python train.py --arch="dit" --model="image flow-matching model" --dataset="gratings and oriented noise at many angles and scales" --train_examples=197500 --image_size=32 --horizontal_flip=false --conditioning="none" --objective="flow_matching" --cond_dim=256 --logit_normal_time=false --norm="layernorm" --activation="gelu" --mlp_ratio=3 --head_dim=16 --fused_qkv=false --qk_norm=false --inner_norm=false --patch_size=[4, 4] --layers=12 --width=256 --positions="rope" --optimizer="soap" --beta2=0.99 --lr=0.0034 --beta1=0.95 --shampoo_beta=0.99 --eps=1e-08 --precondition_frequency=50 --max_precond_dim=1536 --one_sided=false --adamw_lr_other_params=0.00071 --grad_clip=1.0 --steps=9800 --batch_size=384 --epochs=19.1 --lr_schedule="step" --warmup_steps=190 --weight_decay=0.3 --adamw_weight_decay_other_params=0
Rows from block 5, named by matrix and row number. Rows with one number belong to one neuron. Each number is 500 + 25 x the weight over the matrix's rms, rounded and kept within 0 to 999. All counts start at 0. Numbers have three digits each.
# fc1: MLP up (model.blocks.5.mlp.fc1.weight, 768x256), inputs 0-127
# fc2: MLP down (model.blocks.5.mlp.fc2.weight, 256x768, transposed), outputs 0-127
fc1.721:545516509531471504480533498491506496487548455503519509504482494498493495490555531524488508503503493477470513517487492509494509451494516517533513497512450471464496418476494514497472518480516516502482501471507533488511496511493506493468474488497511497453470487479535494514467483498498563494494466496524475477463497516467499480506501500500486528529491518480471503503508521502486490551481
fc1.722:532508521527513533536505512492493484511485492465472477528511505442483483489498540509552500505507429519517485428497454494484465510493519526452520510490508502512559534471489514502500537526487504513539440513536516542486490529510480494513518430522511509475463497517507499475484494487502470518524544521518530495503491516570501549498392548491503518461500496509523522497517508530528535487473
fc1.723:488509433519469493523501493520498517514498491501481506487510471520520514518534472507497489503535504539505483473484518473496482527490482508531492483502511501550502458457540522480458476491499469511515520445500499511505503511508507512511498489516519537487501494501473521488495488478512507465488498518497483479464498497483501462498486499458474527523502490538483498504516499522492510474475
fc1.724:525504564511476515501474500497510484487506499499498504506489540509518501506512471520472482526500475533502493487473486502499541466503491528494459501512495500488446518516492529504529529510509506495536514499533492486486531484524525469465541503521535500496490496517565476537496521530472499487484523506473479423515518497544440494521458498491555497458527537523501510502504544518475501548516
fc1.725:480504509531483523493489476507503474472480509487476520468500524514484440502522464486456485548512496492527504490493524503493523492501480477499486531517480490521513498511484480500482494465491518506454533502484483456464480514514493518477538482509505495479509535483507540462469479507514520526513488499519444487536475520500475478508496514483459519478507472484486531498467452522515472495483
fc1.726:491476502500530498510533495492507528461477504504497522517496525515512460525509532454510488488503474521513516470495498503517509509512499493500518480500507531515512553516492494545487469526480487509472475472466515507474505530503477544480462525467532510503492487432537486515499517536486535501495531513505548495501519480496521514479513490503501509496511510521466548514486487460458513476490
fc1.727:499510534479533531508464511485479527486508472483548479504529527491538490526505447506520490467566489553512546471477477501526527479475530498473485469501493476500530468502484509498507496502513520517529523522545570533482479506499490500513484485464545510489455474469506522476494507501479527482493513497517515484457473513534505491486477512468524517540520468506508497512509468534497521529463
fc1.728:505504484486542445526496511497487494493538516472490513503513512498516503532476537493480507511500470485488504520519467471485500480511467518512488485509503495487478494491497497523529515461488517502547485477530488508519472503480451511520524463512452486492464447459532499569505502494444482494500521477535523488528507546491549475469481491515505505478529492463488533504505489520501492457489
fc1.729:536504479526520510508507500519520468481486463484478503504499502474515456497510478522502503500486501486479479541501504501497477497508516503521514496522526504491534526497510483492458488515539500489488497510498477500498522530500517462507472519496475524517458506506487514532497482498479553544465514498524531519514488515517499501485520518523487476489515499519501520490485509511493509488494
fc1.730:490476533497512474511518518498526501502504529471496524500537506494513544500445490468500502522491531497491497509455505520517484475525469502471518513521478498468530510497516512530485498541507481479490497531509463497507496524520494488518506521496496505496469475494454532475503499499471511530497477502514491517476509496517490481519534479478490497547479517513513525497511497479463503474482
fc1.731:552482483480493498514516508479471512520534483517513499525509494475555497489478460496505497485489507468519480566480488497504498484443450489482533437496502491479523485523498517502501531468576505500489502520500441510481509448497486516510515532528493503514458501527522456499487523520511534496481533464490518507464500507462468528475469488485517496525472483530491484527456467474518492501498
fc1.732:464446446540457526493513482495483505535486505494500523489516454498482490503458502495518542484559482506511483479504542462529498503465497512485529516500491483488464439493462497481505492510501471498503460497523514518473486498486539549538507513474460526459541490473512516513476510476506500463507465499523466518488520507450531449523503496460529480520487482498503499482502461518492517484474
fc1.733:490468506487523544488495474486515523453469497474477504536499494504450477484465509466487467518522466523499520489473489506446472491518490533494527498448497497496472482493513502524491471486479507488518532508445523476480526450519503526491480479449493505494479531485530509534481508482513526510499508510484483483489502503486488503487523450490494523515474490463512484517489493553472547462495
fc1.734:524479516547484467462500496485511526500500500485496441529547509518453487466479505535501541567505512518488470512480539470448500527437528499501505472492503493440456521466556531520516501470459470507500506551468509523460490499508469494557556568498488498513509466496495501548485490488492458512528452534512499523472427527471539481497493473551495507475503510475499492503491509492524552472489
fc1.735:456516458500543481513506506502521507521496459479463486483536440538505524532517489505505488488472491535527565486529501503571442450533578502487501451531511516524556454535496484497463533522528433551533495503489472494488462512470482531530468545510490501513550498470493480590498484505511489501497505498502484483522507541450557511473547556478470506518460527514537498503490507501547522536508
fc1.736:503545553520488536437502508489509554497498526527488527508498469490520468503499508521493491562518486479495484467497532492500462477476464472497528510493572534465514468504471467480472482505486460507480552476458517482500465495491480511501504520511458506463486492511507510506525482472468483442526505496487545466493477517548506552504512515474515517505533520489517479491481417525443481485467
fc1.737:517495511461511438507508486529506475490526486465519503497498487475499508495490462523494503542467499505501512511496499497517481479498523491470516533551517456465513511512520502495458512546509529501473509473505457457460473528494492514472459528501466531490472517504480509455470503496499503510513513483530489519458482502553514499498508508484518507531517471505484459516482508514521532521494
fc1.738:508474507489495510504489520495480498547490502494505502512494468489516492528490525503524474491498481469486483501479489502473533485506504487506506514481475476500511507502493498528505524490457534479506508526535488494477494464510514497531449498496467488517502504482489474482474501493477521500503460523515487482485502477503480472503516532492483521508507497482516500544488482518490480499486
fc1.739:480490482506494494526558489521501481495493487495468534511500478513513497486482489481498527470488533486503519518489503495515517527482483496474479503542517478498507454492491502512499460510484510512485479490529491491471506501501484505525456552501512553457508492476513522517497508520504476539480529510511537518548476505530455481527516519513475465513509513502521496473515506525515517499513
fc1.740:493546500504495465468466470482496464510444502484513514526516489495487509508475542545484498486485532505467515526497498525484543527473484472478542508475492504518508485519489506515509511524475503498544518555546472489452474498464526473502493477530488500518500489481494541441515481478487491458456503528503507516488493497479500539502497479468487511487528468495500491519440520519480482472487
fc1.741:522486459534540497435521513484521498547459483528521545528478521500484499495537440444496518497484517483516462496507492487489520501473489502501502533428530507524486501513480503487506494482460520516515531498481512503545488529510488493532504501485499506506481470433505521476449499500508428474521455463496445505494483495493520531530495518526530498452445548449473529499492510502528497547506
fc1.742:482479499488493502529517503514489538493478512501496504472523532470504505524492497489482473493468502501464490506483495518495495481502495501480502518538487475498525514548435570505525519505492484536528439480463478530515429515520546522498513508479486497512510495463521523473492538496504480515532507466530508497506502491505519528487515513496536508580483512508476494499484478466474457482501
fc1.743:504469467503483505482504490516502480535498490470485489499496505536498468489487505492496542540537531477523489498502473508492508538507504517499506486472524526476488503538532490474518523518487417486458478507508485529504501533489476520517495473536497449521464492541538514530493503437505527476509501455484484520450527566507492532505493529528507487487474475502512495489530496518478510520503
fc1.744:504505471468504529532515517516483490514503471477516553503475524502502502518539507531534497479483521496480462488459554502505490514524502487473486465497498513494532499511492498512463482507502491450512527487526511492548487478479485506520497501516502492524469509457502523514562512518474518531513516519518507480539489509534475489515532506479480514496560496485472486487525495513485538458498
fc2.721:544489511490473501474466504485502467508453474507496520503520506503523464508454447487492503497501493477524535503532523533476555542481479486444452498509504494511492558521506492499521491459494485501496522468497528510492499520518502511454510484549490488508493513507494510474495508493488542482475490477516488474520528509518511501509483457513509513485525499472526491492498506499533467494501
fc2.722:511505486470472558573529487477500484551521486506509548505510512527534461423497451499515485452443561525509548446437420511524473543436480511501506484460514485525524434477466500472483403459529546511439497547574481521476507455483481449551445540512499512496473482486469477478496501486486533414505480470527470463529511539416485477467553454440544547442440467485521509551531455473486484496502
fc2.723:492481536488447495467498499489481515490468508500518504490491506478503519478492525500500519503492503495515495490499484461509494497500500498481485502494510493497496530480489504498512529520519499511489513439495491518513497500478494474499487486473499508516498477505498526498508515527482504475473507496480508502529510483496487524503522483554491512499468513566461503491506518483539499521503
fc2.724:517491450475472487517489485525494469506505504502510519512509519505522502488452490499501479515489525490488499481492522509513518541515505484504508506479516501514522484508484498503477475471497498507507502496515473503526513505478485510506488493474491501487499491512446470458491488519514503501461526481504474443491526489501454526454531519519516503533478496520491513484487472516476495456494
fc2.725:484532493477481492502495525514471490499537532471502516492505498498520489497500563505487516565515528479505513498502473498502528481492503483512509517488511531513520493532511525509538515481475518501550512477486468531551491491499498492505440458491503483488515497501552516532500490517491548529542501504519474496494460489518482505516520508505487473483486511481515527515534531535494495489500
fc2.726:486473490472505463501467486508492503552548500493494551548500489442484455495519482532495512503473491460483508450537524509481517491505475504506478518487482522499522475512515474474475546466479494494536496493465512514541504493480480525519560507559502527492525487515466470493479502522534521521500519504509525507504531473500521467500528476503532511484494532513472553501461518460485515528505
fc2.727:533510476491496517493574514485531503544471489508509525498521494522492486532537483478510500440428494499509511518488485474491481477513441519509487522479488494513473535480517515515482464470554470515469489530483533491449483473554482512495528458517491514535474440509490526493493499468509522448473494477515503513492512511513526563521556556481498520504514467503534539494521527495519510459508
fc2.728:513498484504497554472488492513479497469503526482474480513518486521513527535482497476501486536495484505514522561514465540500530449560505480551469486483494499483510480482500512493521483575544515462482497459493534495490496478515503483505512492505504493508482499521542529509484513512536480481487465481512482498490469517485495527484524516477502494505489489494465527501542503466514477497496
fc2.729:531508511466497502510487490506482491515501462504512521497487492515516420470479524475514491512528541487513481536476505502528495536516487516469491520492507507506460486494502521477514550480501480489529502516472490492522507482499498490518499522498515492493459532507494512474505497491513523512478505483487523488492502501495526462493485555481501520490465511561487517524490482518476514497491
fc2.730:492497486507500533523511494494484500523500492482506508493508490494491522515515519524499520497497476500492487494480515537481478492462516501494549533491497487531495479486495510518514500471493503481493518526492454508498497486484494495497491456519479502490481470520493500507496477498512514530496480496516465497556518525488499505505468510549511510481523503484467504513512486466501488484483
fc2.731:527464501506500524483518497501518519520469516508496476493499522521490503501501538526479480488510476507489501539556512466505499509565543515503470525522518503506489531516512516489484500556561502499543507502467426478532488518467495508490497495482524496498454525479473461495493498474485505499469526455480500511546482506520480462522549475507465484493538497514436505493475483516515525491494
fc2.732:446480518489443481522481467506524508470515508502490505526504511468538485513517507483500482489472511492503490500497504454484522506524482487508473497489504475510517539514505486491503505489521476505529500507511510501538509480498507540488505474526552501519543476533511487499468488470478523471515457499502517490497527519535478541474478533522538486518538497498519484492496527495475518504490
fc2.733:494431463497520435502483510484493493545511502493484505533499518492487488512544526486487513515475534499498513467532501529489464525483513489524498478512518478509505515498503506537479530483460507488536523517484506503507477527491497482511528506539504484496495512517474498461499500490485513504496488487491498526485501508512485498482474467485510527506566500506443494494482501541506527521495
fc2.734:524495492485488501505505480528485506498468515494520456493501482475502499498502494466501486568492478485494499508465490487494492489567493506499465488493499486523507472493499490496503507536442500521477499511486513488545497491515498507473480530492498507511492465501510468477504484491508447524518459520495506513491444502533521534515515483455497521516494512452489513501493494487486541509496
fc2.735:513562513524526531517511499503462475486462486502542547485497514458510527494488478478518510513509538495459503490520488477518421524496475510501447479480488478486466508526478517494520525449494431542459519476497520498534517472516504496486551541505485512501470493518500513431508514554474472499577538511496508505451506501568497485456492484516485490508493506526545477512464524512484505475487
fc2.736:468490532549561519505479487528502507515500470495487523505506497487488500519491531497503493495496456498513527477491473543493541417516454482524488493460493520468501441514509480552486500564484516484491495519541532492519518511506473493495512490517471520525556476486520522516501502477491510492487513500522468491528488501558460516504521465469514521501516489460508528463511505475512491469488
fc2.737:517506500515522540501505506530493504490454478477496480490526485540488510426482524480506508485530490495502508487509496477497460541506474505504521507484499502501486498511489497506503454475497505497517516462493426515517513478492494540503509503509527490490498521512485501485482485532536493513515519491509487515540491493477499458498437500537496493469442480478512467495472498526476503463496
fc2.738:512463520495505471517480501510504493497508479498486544517478500499532501484546480504494484509496518502497506511477496491522507469495521495479519499517497501500491505508508499493531489477503464481488487514513507489543515511521504526445525510506497518512505498560504472480496505487527499503478506498519540480467528516498494474499462497483490514492508516501491491523530530511478512515491
fc2.739:509510522506448493481498493498466524518488469503527505481496495471499504486471509516509479465530481488495504533472525480506542477502534535522490508516514523515486511500532508489510518506481520499487462532547496476541508509459479486483520498521511500501535515490509500504499500486496488483469562503502523545467475530500508525480522491526481499487478479528489500500494475525493515547496
fc2.740:513473480484531535504452483521472461519487521510502524478486519484478519489491490480487493494502494495518523516494517517519497484517497488501490489515502477461464496522499515504534497489476488531490518482519459494507509474548490508513562529474474483489502487546537520533502510522481496529499486509501489503473478517511485540530492474486502511517503520503463479514449502533472509473479
fc2.741:499492548478541553471487501497471506462521489511464531503495470477475465475463508570514501492508468503485465527533509493493517498489527507490507512560509520493529481476507478514480495493466525525484494500472475514505511468488503506449517525524504520488490512549484511525482489498502446488498446461508449498505498480492539460464521538477519493520535481459501558510508505534469489495513
fc2.742:515481490519490477499490503492505519504497501507517507474468493490472494548501486492522524483529503528485523508523480516490495502486513516501541506480500498498504477530565484481470504528488502497484459493479505473477567517462575526506491520523522476517499492520476498540491498504502475543517480472537495482530504506486493507524485480500504481442485479502489489522514533496537463488499
fc2.743:507481514511478484477469509508487456502495497539515491509491497501505497515520496515518526550486474476500514490490450495514516459468465499491485486491508495510510498513531516482514517479493437500519493522480484497506491483494482549494511535466500502498478490463479523460549511426511530463543498460507497502522522484506491462528519540438515493470507517458493444504509487494489508492502
fc2.744:496489516504498436511507497486479521491501501477476501472510479492517527515487510469500512522516496533531476516477492530523493490456492482506541497518489492521506495467500510480535512467489552452493496488519539487457505543481509497483517500474515529509484483518486518491535494494547534508536532542534486475518450491473475509498481509506500500521410500506519476523535495506492535474494